From a checkpoint of a small contrastive audio-text model.
Model: 1.38M parameters, log mel input, encoder arch efficientnet, encoder norm batchnorm, encoder depths [2, 5, 5], encoder widths [16, 24, 48], text encoder activation gelu.
Training: soap at rate 0.0013, batches of 256.
Data: trained on synthesised sound scenes: up to three everyday sounds over a background, 26041 training examples, 74.7 epochs.
Rows from block 8 of the audio encoder of a small contrastive audio-text model, named by matrix and row number. Rows with one number belong to one channel. Each number is 128 + 24 x the weight over its row's rms, rounded and kept within 0 to 255. All counts start at 0. Numbers have three digits each.
After each channel's rows are labels from the 100 clips, of 14848, where the channel reaches its highest value: "peak in band" is the frequency band that holds the peak. Only what is clearly more common there than usual is listed. The data: synthesised sound scenes: up to three everyday sounds over a background. In brackets: how many of the 100, against the usual share in percent.
# convs0: expand pointwise conv (encoder.blocks.8.convs.0.weight, 192x48x1x1), inputs 0-47
# convs1: depthwise 5x5 conv (encoder.blocks.8.convs.1.weight, 192x1x5x5, trained with AdamW), a 5x5 kernel
# convs2: project pointwise conv (encoder.blocks.8.convs.2.weight, 48x192x1x1, transposed), outputs 0-47

convs0.70:138146117091125079140128117159123129128122135145167123157151137144119100174180134110157165099101112139101120168104139121157123124125118136186100
convs1.70:147160132086112140126104113159136114112136203135133130125131132152129092098
convs2.70:184190121144108108146065126147098113144127124146134128144121138131096128154119149139102125129103142129099132113125099139108169120131103118134066
peak in band: 0 to 250 Hz (75 vs 12.5)

convs0.36:135098137122136115170144114155121135109154118120089097152118109163123116102132136171169113130117145127129163095128142087146103096069129122179134
convs1.36:168159101094098123129140154125078104158154161105103140127156133137124122113
convs2.36:123138096095139137130132130163160138144152151114096091107090155166116119148140054137144132102136124143149146160122166166107141132150099154124127
peak in band: 0 to 250 Hz (55 vs 12.5)

convs0.143:159109085109115140118137156129158136179162107138090134174091114130124126103160153154143131076155118151172106113122143125140142128115144143110096
convs1.143:092121145128112114116154156151089107174171145096125128149099119126103099117
convs2.143:105152176134131160138175130137103162133170144128146122130135174116109123118123072145114135136120146062138148105094130132139163104150129116153125
peak in band: 1000 to 2000 Hz (31 vs 12.5)

convs0.169:101092178081172101170117138108156112117167154088144103105115111150172164131104140151119133120119116135145131102100141108129119128137124144156120
convs1.169:110108138104104116144120122141140153136135145108134161143102075109098087079
convs2.169:146143114149155178123181116140095130158150099127110102155139184165144186133164135151127134121107133139145132127110104137118133096131120105096117
peak in band: 0 to 250 Hz (98 vs 12.5)

convs0.122:128093127112140137155121174075126087094119141136105130115120187140148130114128114116131150108110089122123127144094115180150158119105149155140089
convs1.122:122131117112126168133108131109203136103125080159141132113099125131109126109
convs2.122:151173096103113190149135148140124108108145136144104151127091105141147168130119097129119181084101109111110151123132137141097105098147148130119137
peak in band: 0 to 250 Hz (63 vs 12.5)

convs0.166:167097138136143114135129128103108091155096167113172121131110111102143129127111086066138088087154134092137129154139123119147114104102110130111109
convs1.166:133117109129139104125099111159170152124173164145122117130165115092086130149
convs2.166:120135127097149101119152143141132164086131113119117109069136154124144139138159102192140117162139125122142163127130103163143160145108111149135176
peak in band: 0 to 250 Hz (39 vs 12.5)

convs0.120:082118150164131156112089136116126123109118095180123148134127136144164128189125109162094103128146135153150098150100086130124105113152110125140113
convs1.120:142121128118128127145099106116097093129102151107077115121178170107129133159
convs2.120:134127124125086147159104184140089148171150112071158117092110139131157120101134108113116153123136104100106109125161093140129149121113124107146098
peak in band: 0 to 250 Hz (39 vs 12.5)

convs0.84:127143133161094136097145135167163104130182123120122133148150137144133176085118119139136114082103092128135099153135156100152140122157116143098165
convs1.84:124109112106119140126124119119119122097105112115110130155133152175165187173
convs2.84:110145130157103130132104138133128134107167159176120123145138137115157137078124133141140152123101156144120124145197174088179137147115134121134148
peak in band: 0 to 250 Hz (37 vs 12.5)

convs0.93:114128153133180125129115166147153112142148153113139122139136133165177154095088143158177150121131169128132095134155100146134172136164123142120129
convs1.93:165155152143173167154118160191136141114123144120136139096137136130122123129
convs2.93:157131138158109098134189135097133109122120074118107156154178127160153133091133119143133141151104094130119129144140134114137106104096179138147120
peak in band: 500 to 1000 Hz (82 vs 12.5)

convs0.176:125148121160093100110104156138124110126104127162126105112113157142153074121141125136146089157133093125139063144125101128128127074131098103102126
convs1.176:154127132117094088131137172154079129152144150089117134122139158141120114093
convs2.176:090111099091135157072111119110118096105111135153085156121104135104125158087116171097138147111132132122147123133114145098130137103135138148163171
peak in band: 250 to 500 Hz (45 vs 12.5)

convs0.56:124117128163104103083131129153116132120095132161101129177110122099119165117170083111116132088132135180106126121106092152146124116103134122131089
convs1.56:114093125099107111118122102093130142131122067137100094087113122119098136148
convs2.56:115119146142094128120170130150161115148125119108090109166165121144135084168087121077154114070108136147150124137126118137120108120137130095151145
peak in band: 500 to 1000 Hz (42 vs 12.5)

convs0.135:165094120110156177079176155115144153112142129153163124148127140141080119096143124111120127133145153098127105139153132160119125086155113124129096
convs1.135:132136121108125130122112126128108091093115117107091083090114108088096093104
convs2.135:148096140102159125136121168126146109117081149142140089123114136080092121118096140097092135077146169102113145148110123108148148120087126138122144
peak in band: 2000 to 4000 Hz (92 vs 25)

convs0.27:150114107174143125129088124140149125147110133094172126115116161135148109162136080158134118140173126114087125103071156133136114158139142106152139
convs1.27:148141164149150117120112114135092090086095107127090085117130138102118121107
convs2.27:125090101163143139195115129113098136117119133144152108089163107162105132150132144108120124131150126094086101136156157126107121186106121127120132
peak in band: 500 to 1000 Hz (59 vs 12.5)

convs0.61:123130155158134159116108080113156135137121107142115158126150121101122125160157109166151122160088159141139061113145140172128112115144148140097105
convs1.61:078128100115085113134107112121132132107134104083111088084108136137147144133
convs2.61:134124137133124091132101122103136123142122087166141139088174075116118104125076151149110123156107148139142128163117180148115137126091163128117118
peak in band: 1000 to 2000 Hz (40 vs 12.5)

convs0.110:158162146132119126131144143097141104134143196107146142099086139128090142101124119129132156164081097158145110120101096143152128110122102110120160
convs1.110:134115092102127147103106107105154134094095097113130160160135107157145166152
convs2.110:119103084079094119155115128149157095171151100165106106147130133149145120110101138129093094126109135132125138148142118083115142136098105136141180
peak in band: 0 to 250 Hz (51 vs 12.5)

convs0.100:101122091101127121135113113152096129182106099069105114125124090095121120114162180123099124120135136114109134118139139128127148195126154121132122
convs1.100:087120130144150109148138132102073128144136103066095128134112131159131124142
convs2.100:136171107153129101173144154173118071088149140110133107135144105102102136117138123118082108146149127123144181111113124124143110145138121107115089
peak in band: 1000 to 2000 Hz (62 vs 12.5)

convs0.155:090132118153125121159097105143078144099131092141144111113097078125114109131127120115076183116104117123122163143107111104168164128140122120128142
convs1.155:119157152140139112153119108100150135157132108167176156145114139156180132135
convs2.155:161102159100147131118163187129120162121154124106147109126138140099126107127143146133145095118155134114132103153121109175116100142128141171065142
peak in band: 0 to 250 Hz (75 vs 12.5)

convs0.105:147135125084123140101140124105087182167122132103129108108172094131135101150098119110082105099104155123134099125129120132115179127132105112117096
convs1.105:123101120115103124109126112122142129163139133110097130112114149164199163100
convs2.105:155131113176120143153141122102135046113152150151149184147124118126135113129141144139129111128131151113104142150111095127165147116128103131121182
peak in band: 250 to 500 Hz (34 vs 12.5); 500 to 1000 Hz (30 vs 12.5)

convs0.97:056147121102110092075105131151122120112125133133085113126157143120142160109109142086161122115125131113121141132100163134118097111123108092102154
convs1.97:148164182149113135132174146129111148161129165119149138140143102112099109111
convs2.97:142166150123119105147131109122119124077120119121150134107142114095097087154153132113096088113162103116118145114140101070166100111127146114149091
peak in band: 1000 to 2000 Hz (53 vs 12.5)

convs0.5:120123148102135075112094122097135107110110111084171118157136145145129096099085130171141141113095133152159129150089115132086096126122123115152127
convs1.5:141159195183177133130135130114120111144128130125129130111133150169135125132
convs2.5:109136135121092125140089125151161141149147169153100156097148111124127098142123141133149095129122141140091161150164125104162171096178143134133095
peak in band: 500 to 1000 Hz (100 vs 12.5)

convs0.4:105153134102122121119156117086127140122131131095144103137126127149141138147095153122154124103135127184109131063091109120159173112131088101164140
convs1.4:132135130093112113167193149115117154190121116121133143120122106128136149127
convs2.4:153121122102106130103092145153143114086087118081116136095146131124108149125122110164144084137129104146115086122111136125115113122060163137113152
peak in band: 250 to 500 Hz (90 vs 12.5)

convs0.116:155134122130134089094154154113140135134155163150138134126167166119125112135159143087136165111131120112122164119137136123100103164092160178081121
convs1.116:094109123118149122147124141113071123147159155086102149122141096121144155159
convs2.116:104120136123162137112133111130137101109127125102090165115120097134123096106093137134155101114148134114134088097129128077148119095160171172166162
peak in band: 2000 to 4000 Hz (61 vs 25)

convs0.20:085135158122111104153139138149120103130156089176093118143148147150151131150163145147102099091077129126120136125111138103117112150132079121137089
convs1.20:154101148129148137134143124150133169193162146133151153166143113151120143131
convs2.20:154118126145101136156144160112108120127119121153167154115127126104096132134120151197102121094189135139127177142127123146151105138111119165148159
peak in band: 250 to 500 Hz (44 vs 12.5)

convs0.38:132139149132077095119135118141145165109134111105099174148113145125129131118089094146092113144084168133128129149127111117145115092127178084149144
convs1.38:122154175129134148131148134146140156155166158167117151137151114096106087139
convs2.38:157135121144121131160134094107151151119101132124170065116135138132161123116163127170130126120177094145113172120117150134134144115154086164116146
peak in band: 4000 to 8000 Hz (55 vs 25)

convs0.25:149131109134137156103118111114168126091108144162150089158159089135145121150112092103165088136122120075156177118149121138118148140115137155121122
convs1.25:167148168159129125121111124100131142125147128121105098106107092084097090121
convs2.25:159112119124129156123161105099116139105136086176134126173108073140173165117153121095098148117119120122087152144129108132154125119128117109091138
peak in band: 4000 to 8000 Hz (87 vs 25)

convs0.150:133144166145149126191130140111108130133132168113137119130162080113130118110123117119137126094174095163100111106105108153124090112164165102145123
convs1.150:137133130098120130137122141098070086089141114121155143138150161160153119156
convs2.150:101149132132143106135131150124135153154135131143083100078134146088075128131118122147136141114122126132090123148170132178087116101126144077122097
peak in band: 0 to 250 Hz (98 vs 12.5)

convs0.54:141077122103136138130097110134139084148118148144104099095120136117138113099069132140160147154113118101118120090119114067162145156148109126141122
convs1.54:128127197180151123138181169129104133131139118129132145128130118143113123132
convs2.54:131130117117122146113124132090124161119147077082122150137117092120098139108126085127149137144112161124169149106100141143126112081186101135099147
peak in band: 2000 to 4000 Hz (55 vs 25)

convs0.19:143122122098149094123130121129155115152130107116114147081110174083138147123139126139143172103147115159167114111141114145168100088113133089150168
convs1.19:113100102106107101109074104128140108134138132129111075119146090100105127117
convs2.19:155139155101122126163118119101139140124099069151139113109130166092097170129166112161119143115147130141163109117131128117091093126073121126144145
peak in band: 0 to 250 Hz (48 vs 12.5)

convs0.117:123117125144125145086156103125131128153104176100119129157146152152146127157100088121091112110150117176134126140129104087113141098152124074145097
convs1.117:120121127161127116114119131106083095133114110104140167159139119165184153122
convs2.117:098115108101153121149122166084123150119163153151141124131149114116130148125119152115079084168118090106113151137099125132102093127125154098157087
peak in band: 0 to 250 Hz (50 vs 12.5)

convs0.175:139151094112143113116131117162070111160088169137173142123119125104126133099142099116149141108149127139100169112162085121166108134130111099142138
convs1.175:093105117109110088105103116080092100104100081122130112125116125143128114137
convs2.175:108178132108143119154142120125111126133138141150149118128168135102088108112180159162082148114109076153118111105119135121132098106090110156137151
peak in band: 500 to 1000 Hz (50 vs 12.5)

convs0.128:141153111166139105079102172106139122090126121082150105105124171100132094160138162112098104136100107144140120131125161133100121152127136141153152
convs1.128:121107165143141084101161120148096099154144150086142125146146137133103122093
convs2.128:109102128100177143111103070101129123109115177099117100117147112117107099113129152101138112089166154100129152111116138100125162157151139144134114
peak in band: 4000 to 8000 Hz (98 vs 25)

convs0.140:100172136146156123084132116128141122120133093145110113135167107085147112139154120105140143149101114169134186087136143150161109156103132119143160
convs1.140:130108119134125124101092106118102123106119111123129094116102109085075101084
convs2.140:150130153159136090138104071121103133130110093134128107163095139132129147101149097145158172104117108111167126155138101166137092116108166125134132
peak in band: 2000 to 4000 Hz (58 vs 25)

convs0.57:118098068110107092126126120100113121147145133089122160139135117150146101111129116115112123103148148178085131132118163178106133130146115080130098
convs1.57:151157144112099120090109111154116068088145158126103097146148129129130127129
convs2.57:112059132123144086134159138147126119098167114085149116136084120144179105131132132096130140132137116145152144173130155133107112150163152137120123
peak in band: 500 to 1000 Hz (98 vs 12.5)

convs0.127:118124145122071098080088114115150085133134137160113113130171112131133157099174126104126132138135107143104140103140114084112131173094133140142142
convs1.127:127119112132143110108090105097100099108097097141120082100149169111117120152
convs2.127:163092127117127115102147103150103163111120141109075141120148107071166108151137127142135120150118129105147161142129144141131079182106153131139145
peak in band: 0 to 250 Hz (56 vs 12.5)

convs0.55:123108120140095096132146144139103138124148107120165150083141134131156130112111168140096117112154168157116126143154067086109182109133144143119119
convs1.55:130120101107129166170153154155158111125160150137124083126109114093114104107
convs2.55:129106139126126104088130130149139063135153121128073110122118097154107113124145159115140138184076128153134118133143152127151096099106106144146149
peak in band: 500 to 1000 Hz (38 vs 12.5)

convs0.45:148140115119081121154155178125181139107112095091125148129122132082119151155138127154180147122153113142171119107100127114141103150146134129106112
convs1.45:159167153100131153100117123157125085111145177121119122121146152142124085115
convs2.45:117155155124139164101177116122157183171133119120141135151120116152137114135130136104141124185141112112118101113115127059104097133148112146114118
peak in band: 500 to 1000 Hz (34 vs 12.5)

convs0.180:081129143118142085138102142122151121105138104163158115140127175168109129134116163135132161120129118119166104103148116138096131140098130062157114
convs1.180:133129139160167105142122125151113120081110140112104092117097107081105097139
convs2.180:125151143150169143102167122115108142138123109160107115154144156126135146159103156156168112105148115145144109118123158172157082131101118164173142
peak in band: 500 to 1000 Hz (100 vs 12.5)

convs0.95:141114148095106108129137106159141156107135145141144160138100109118163122143089116116147106151174146184143145121123145115118134169100084124073137
convs1.95:092117122114135105113130152125100133146142163095124122117129046101131123122
convs2.95:123095159150206145161149107149123094117086098129120120147145151115137114116140120132142131123123098125086101132102170143144140150133124073131122
peak in band: 4000 to 8000 Hz (97 vs 25)

convs0.62:110117086096146142164104114141112068161138080106134092126147175174127125134131132107151119116109108113102108125113095147125141121097103129154146
convs1.62:108147140121131116119153160146107104169168147092151175165137138129121148106
convs2.62:158142100155119096154131121080169128157098148143162120134145105115138067119123146108152087105135137126146109116160123141079117114146130160124156
peak in band: 2000 to 4000 Hz (55 vs 25); 1000 to 2000 Hz (37 vs 12.5)

convs0.89:110097097135117144117111139149086136127096132141133080152101154138125144136163150118136163148161123184106151085104114182119115130109129092128135
convs1.89:099076093085106128127096114106129125103099137142105103105124113133099098120
convs2.89:167150105096138107146168086111134154121148161118088095157158177159135109134125161119145153130106143117142113107107101130110127109139095088110140
peak in band: 2000 to 4000 Hz (67 vs 25); 1000 to 2000 Hz (30 vs 12.5)

convs0.146:119113141138124115159140132109136109120104130152130117086139104138077136140068133112159096171133127091115093104172129163094092142118099136137121
convs1.146:150123093113131126132136079105134149161123101132133158160112096095080144133
convs2.146:137106096091104134116138102138111146142134169144098142149145137173123118074112129138129088135131099117103119165154106140111125198140122096109139
peak in band: 500 to 1000 Hz (30 vs 12.5)

convs0.114:138104105100149123135118107149082127110132134139107160102134140136186144100101090139112154129103137116138118105123114089127149149188129159078150
convs1.114:110105102107114106130106136142088101111141126105110138140134135164174184149
convs2.114:114118163153173142133136161116136126133077190136108140113127141119176163131095107087100104106141125107137126124138090119157130119170108143124137
peak in band: 500 to 1000 Hz (50 vs 12.5); 1000 to 2000 Hz (30 vs 12.5)

convs0.91:131118089084151131127114151129135131120106088123134113096090154132138127080118103149072141146092119124127119117132133148103069137112114085132164
convs1.91:150128128126138109104101090100142141120145114117136127144105143181186167141
convs2.91:168057153130138109099149178148120118142127126142128176155145115088125145148112114109107100122115095106138131142106148113096135122137136145178125
peak in band: 1000 to 2000 Hz (42 vs 12.5); 500 to 1000 Hz (36 vs 12.5)

convs0.118:135143090138097118120138108127101175090161127137144113090111131135128128155131144164118138140120132072087118148140138131157143111196147141169128
convs1.118:122130140167182116103123156136117129150145154112116145133171154145142175154
convs2.118:165125129129121084133127129160142154125111129158110110158156104087131112167133102137119150145170156153095106090131152125119107143153102074090133
peak in band: 500 to 1000 Hz (40 vs 12.5)

convs0.34:155173164122088132077092128123152129136109073140104140120131126113141131147112089132122159133148118174136130138172111142094115142145145163134095
convs1.34:077107105100084107129127127105108127126124108095131127123109090103112106083
convs2.34:133120121101169095158150173118097136111160149142130123152122127170098117144138141128159141102113102128090104096112092133183130090115129146105155
peak in band: 2000 to 4000 Hz (72 vs 25)

convs0.103:112134121123126125099158107167141112122090109126156098126085175147102127143140115163130118082112141160127108134098122141087182104094156131116140
convs1.103:101105083109114102110133137088083114105112073113108120117126098123118125126
convs2.103:088142104114110148138120117121128132156165089150143127121085108145135112129110138169134133093062085157128130132132116138118103113079153128146086
peak in band: 2000 to 4000 Hz (79 vs 25)

convs0.184:134101117096117142115127140126099146128090171128097119170113099125126155150141089085175140160124133144134145119082071106121109116142105123109146
convs1.184:132134095096117110096098120115084103093110091111111101107107114102099114129
convs2.184:126150090128130115104142157134181158113115090113099137117188119094103108143131139118100102159156119121122113106116127122092176123108164149123156
peak in band: 2000 to 4000 Hz (70 vs 25)

convs0.3:168148127161131136111083118134115120148146149150161155106099116149066121114109149154146118178098068130114102125129137116107109140105130122104109
convs1.3:105095128136119191173165144107167156136139121124131123120128119106108112154
convs2.3:097185169106130064112170106118120105070139109093151134129153124123151121108135147077135116131121156125138129121112150134130135126108126151102120
peak in band: 500 to 1000 Hz (36 vs 12.5)

convs0.167:131126121126109133100126125138089156138134109153133112142123093156094086116107141170113103128144124131159169120112106100117214141111167123132136
convs1.167:159173175178173147138143144142137145111111148139104099125125127131102122127
convs2.167:106099129083104104180110109146167163090159129147122124134134117147104186149162131124146141126124154107100146109108162139137138120124104111089148
peak in band: 4000 to 8000 Hz (55 vs 25)

convs0.181:087108138121101142114137144161176117100140085135102154125063138157087122115092121104163164122120136136124113105120089132142137144134135163135145
convs1.181:139139109135119100120085103133089099085061117124113110117138141146113126126
convs2.181:141154121126096139155105094137120106113125098142134137081110172133098137119080133079130156177136143135100161167099097136131122098101138111135133
peak in band: 1000 to 2000 Hz (40 vs 12.5)

convs0.138:153096088109134126104151073162151159084112108101131133163117144100108111126135111129107119137146177085134148094119144117129152140148140090118107
convs1.138:108127137140111115134144155102131147155131100105165192158115116136174133147
convs2.138:126117127159117089134080131114095120091110160132116121107145144110132128085125163102126147089128094094132115138192078130124097135104140143138128
peak in band: 2000 to 4000 Hz (82 vs 25)

convs0.17:125140151149160120164117143191129122071141110139118149131106092120146140122119114170076143173130102134117141092162124123115138098111111113149116
convs1.17:129118106127119089101094118109076091082095089130118125128115132140151129137
convs2.17:105153145121158139136127113081155129121099127163118123075151150074151106120119138109101135157125113135151163184148113144151111113105117147100101
peak in band: 0 to 250 Hz (39 vs 12.5); 250 to 500 Hz (32 vs 12.5)

convs0.85:187169098124124160135135117128173137092159102079120164138133100140140122137154113147135116104142164101118153129121115126135082146102143141092133
convs1.85:134110109146134128118118133176090123133143170175156131135136130118089094089
convs2.85:119133128078136085065139136138127161102079089142152121130116144148145095095137172113161149103139121160110124123133148125114120117134118118164098
peak in band: 4000 to 8000 Hz (100 vs 25)

convs0.81:141162145123136133141142131109110140092139132160103120140127128158149103159111133127164102117175138191163102138116091161086092120102098151121124
convs1.81:107112125136170125130091121170139115118142139145110135170135161131168181133
convs2.81:132126131092111122123147139108094154145094129120122146081113136137153119151138139162085148123174139073150099114170079142155142136099141125147104
peak in band: 2000 to 4000 Hz (58 vs 25)

convs0.90:131154134122126116152165167146100096130102074103166140128112108166096122110130110116138150126129143118148103171099119138158099135108099164168103
convs1.90:153120121108098095109118134149073111117135178099118121116145097098149154130
convs2.90:105128108128138156127100114134146087105103131157095134084091123121111134125157117134123170114127102083115155121157106192124156113090133165135120
peak in band: 0 to 250 Hz (43 vs 12.5)

convs0.51:148115122088105095113177126123115122145119104099112141138116136150148111097145111159111103171114129185107150094123156143096154159145102091118149
convs1.51:113135116137126103103098098116095096101103108162156154144132087094099115118
convs2.51:137131109125098141120116137083120122078133157143134129127128117114135115096154157111136167134123190113145126125105124176101112059164131111124109
peak in band: 250 to 500 Hz (93 vs 12.5)

convs0.44:125143131149110153105136154123169142115107128127193146129097131142092146145084101143135119165156158152126151128145131135059138112101099141138124
convs1.44:090072086094121120110096103118126142131125116151121123116111112114082102115
convs2.44:141121087165120115122125142154115111121154151093107120160139123137110145136114146130133106152152152108163111164113137115091161127166082097180170
peak in band: 1000 to 2000 Hz (35 vs 12.5)

convs0.113:138143161153126123113092088127115153170117120107120160155120113182122118118143138141168086118163152111096159124132164100121093128164100139147125
convs1.113:137133128115122107123142121144067110128136192082124160144143156120116125113
convs2.113:129165074119125186130128138130150102109147116121154117147099134119163135142112118097116148109114079083110150173098166125128091127107128136137123
peak in band: 0 to 250 Hz (57 vs 12.5)

convs0.23:147136153175148132130146135111132167106149112106174126143146124122097129149101096133087147137121158069124131119100141110126105142101184089136139
convs1.23:165161134121117149128122113157111131122133151095106146149130081147187152145
convs2.23:138127120141138120100115147173099115142149100124128114108120096135099145117099126105143147101155077088160105094146108183143114153114076134129144
peak in band: 2000 to 4000 Hz (75 vs 25)

convs0.134:141162153122143176144174141136129121109145103145107100139123122138105093125141145154070115140126150131139126138136124055108154129115144081117158
convs1.134:148127106093125143106097100108122104116097101143120092096119112097088089123
convs2.134:141115119127079111148155125127166118165147157118157121155144121109124142122123122140130087092156142064107110112124105142129120128170128072094152
peak in band: 1000 to 2000 Hz (59 vs 12.5)

convs0.185:129137110114162117109099171172154136099170165142117124149158158152124160100142101120133145135162090156139131115143141120160101100120123143180135
convs1.185:093128148137135081144172122133115113145126130167130092127119169117076135127
convs2.185:114110105144135128141145125109116160163149128106105160186146087154124109109114129122106126113113106110125128164181132159169163162135091137108156
peak in band: 1000 to 2000 Hz (36 vs 12.5)

convs0.59:101105129160121129149102139149120096146093157163139133152112068110149161147083156091129120103122150120105105097128128102125144152142116138175108
convs1.59:138106087105126120104080087097128100096098108135121106102116125116100122104
convs2.59:159113142095122109093115155103094097134126133120126113105102140088124097100181129149117107126153134083117124106123161103148106151123191128151122
peak in band: 2000 to 4000 Hz (54 vs 25); 1000 to 2000 Hz (40 vs 12.5)

convs0.145:123118101148145153138117143088135165128106119151170118148145124106152146152136138154143157113191112143113074133158136151184112163124127143128117
convs1.145:130107115130136134105110098149116087121131141137105121107139162147178168179
convs2.145:167121116075125121119166138121112153108112118147137134111116152124112086113094104142086156113080117109162119112185124121091098127164131122123140
peak in band: 0 to 250 Hz (90 vs 12.5)

convs0.1:124125152092117095138111151165135157130112094114132135151110134134114096160142097079131132132093115081071112127127152085100113122156103153142116
convs1.1:121122122122143149120112124108176163120072086132155110084102109128122114136
convs2.1:094101106119123127131132134169154171126129091149120090122095145132176097152101102117139141133147169088126110149113137105154112161098142144148089
peak in band: 0 to 250 Hz (35 vs 12.5)

convs0.141:142102135123111111092139160140127145144144081110115135129138135145079137142135151118159079160142142091138196152108093112103132127147137089114137
convs1.141:134131128132141156132129150161172156131119123126158171148126157166168109088
convs2.141:118151097115118165146124084095138137164099155117135100131118105121154084098134151122127139121088139140125105127099174120179117100122109132082149
peak in band: 1000 to 2000 Hz (42 vs 12.5)

convs0.11:132103167143116122176145138150155108097141118128150161132103174130095128135144130132095134113096113131134121148062142160133118129094116178111099
convs1.11:158106111106155163111096102135172166134103109156128111135150103094128121109
convs2.11:144133088156137124156155151109155146122167142093158158183101170113115174111137125091108119121128117169103156131124166095122113122131137129118121
peak in band: 4000 to 8000 Hz (77 vs 25)

convs0.177:124161122124146139139071125115131137160067104123125135124123113151175162146081095139118133160111139128103110102145146116142124172138133115145178
convs1.177:142114127127121129138115143150126122139169167118137152192173127114146166157
convs2.177:130124153107152150097164151115109096111119097109110133114135086139105090160141155143146100156122159110114184142170139108139099087133152137152131
peak in band: 2000 to 4000 Hz (75 vs 25)

convs0.32:100132095117151144126071104125090136116134146111140111138156126132121135144186126161109148112084165137089129145081123156125133131155110152162109
convs1.32:110102127162130146127130158118117108136106148161154148107128175184141119093
convs2.32:099144158143105155127086138112183111149094134126098107104085101162147124117166175083138109101150157144101126117136133132146102116129111128119138
peak in band: 1000 to 2000 Hz (46 vs 12.5)

convs0.188:197120115122116133111132130125129143094112164151154133124151155111134157161118147132087128150149095121096121103119131129131109114164115097183177
convs1.188:096112108145144111109131129120149145121114082117154127116093147174183150111
convs2.188:120125114098151112108117163121160106136135136131065136139105120113124142083085114158151107144124120129130095154148105116103122207099137130125125
peak in band: 0 to 250 Hz (34 vs 12.5)

convs0.123:105117103122122096120112096122138102146123111126128109149140142138152141080172139094127144179090156168102099116120156131089106159132104167109110
convs1.123:142169177134150113132120100110118126101120107099096085115118152149155151149
convs2.123:137115106138135168129152104122138157121127115157107145151131158148122122104074131165107100162124155137083173115085157164169116123128154150135138
peak in band: 4000 to 8000 Hz (57 vs 25)

convs0.48:105119155136149146142106117124162126135136125139117137129078098134146147128113107080159101118167143152095115108110097112105135120062122151100176
convs1.48:152155141124169138131128150163101108117166132109126122132152136128174174165
convs2.48:143179136096111119100125141118102132133152127142125110083132148110123121082106115155097087138118163116133120134107095169151074149132118155167149
peak in band: 1000 to 2000 Hz (39 vs 12.5)

convs0.92:136103132145105137096145088120124144121124140131151041127112111149111161151106093105123146110141097135135094125094159115104117129156146168133153
convs1.92:106104083100102084110138146089127128131126108090128121117106097117098112095
convs2.92:099108153150186161107098146101129108157164120136164163123127145173154117122118115105115095111105094157137144106120136128136121163114143171110108
peak in band: 500 to 1000 Hz (42 vs 12.5)

convs0.63:146139136151147109172155136154183090144126110154103147162101117111121160098139137140106153115134187150106141145112133106147091153119144149096135
convs1.63:099113139153145098111108145159164112093102131170114113101089148157142120124
convs2.63:076133081122115099113173143110173158146120157126116114152134166109154143085110133131120160124149115128157127156117095113094131144117116123116081
peak in band: 1000 to 2000 Hz (62 vs 12.5)

convs0.76:113129099156145106122108144092141121134124135121099113143109176171112162141114161164129164081107123124140105165145129142160173142082150112135136
convs1.76:144164203189172127118133130120123122139123112108125130113128120123114122132
convs2.76:166138074131120143130174082139116156139128154101133124149148136147113125147101144139181122153132097164102162164140124114166109158131105111141124
peak in band: 500 to 1000 Hz (100 vs 12.5)

convs0.50:118135097080146135068151093120128128121093135091140097108106143140150170151137170135122143109090162117092089134108135121120118145131135126156098
convs1.50:166187154106098164143113094106099115109130143119116141133116125098122136157
convs2.50:115120123108170152137128091144158152102145133131074138151107138112069091158117149106131104140121142132202104122140123122116160129148135128124148
peak in band: 500 to 1000 Hz (81 vs 12.5)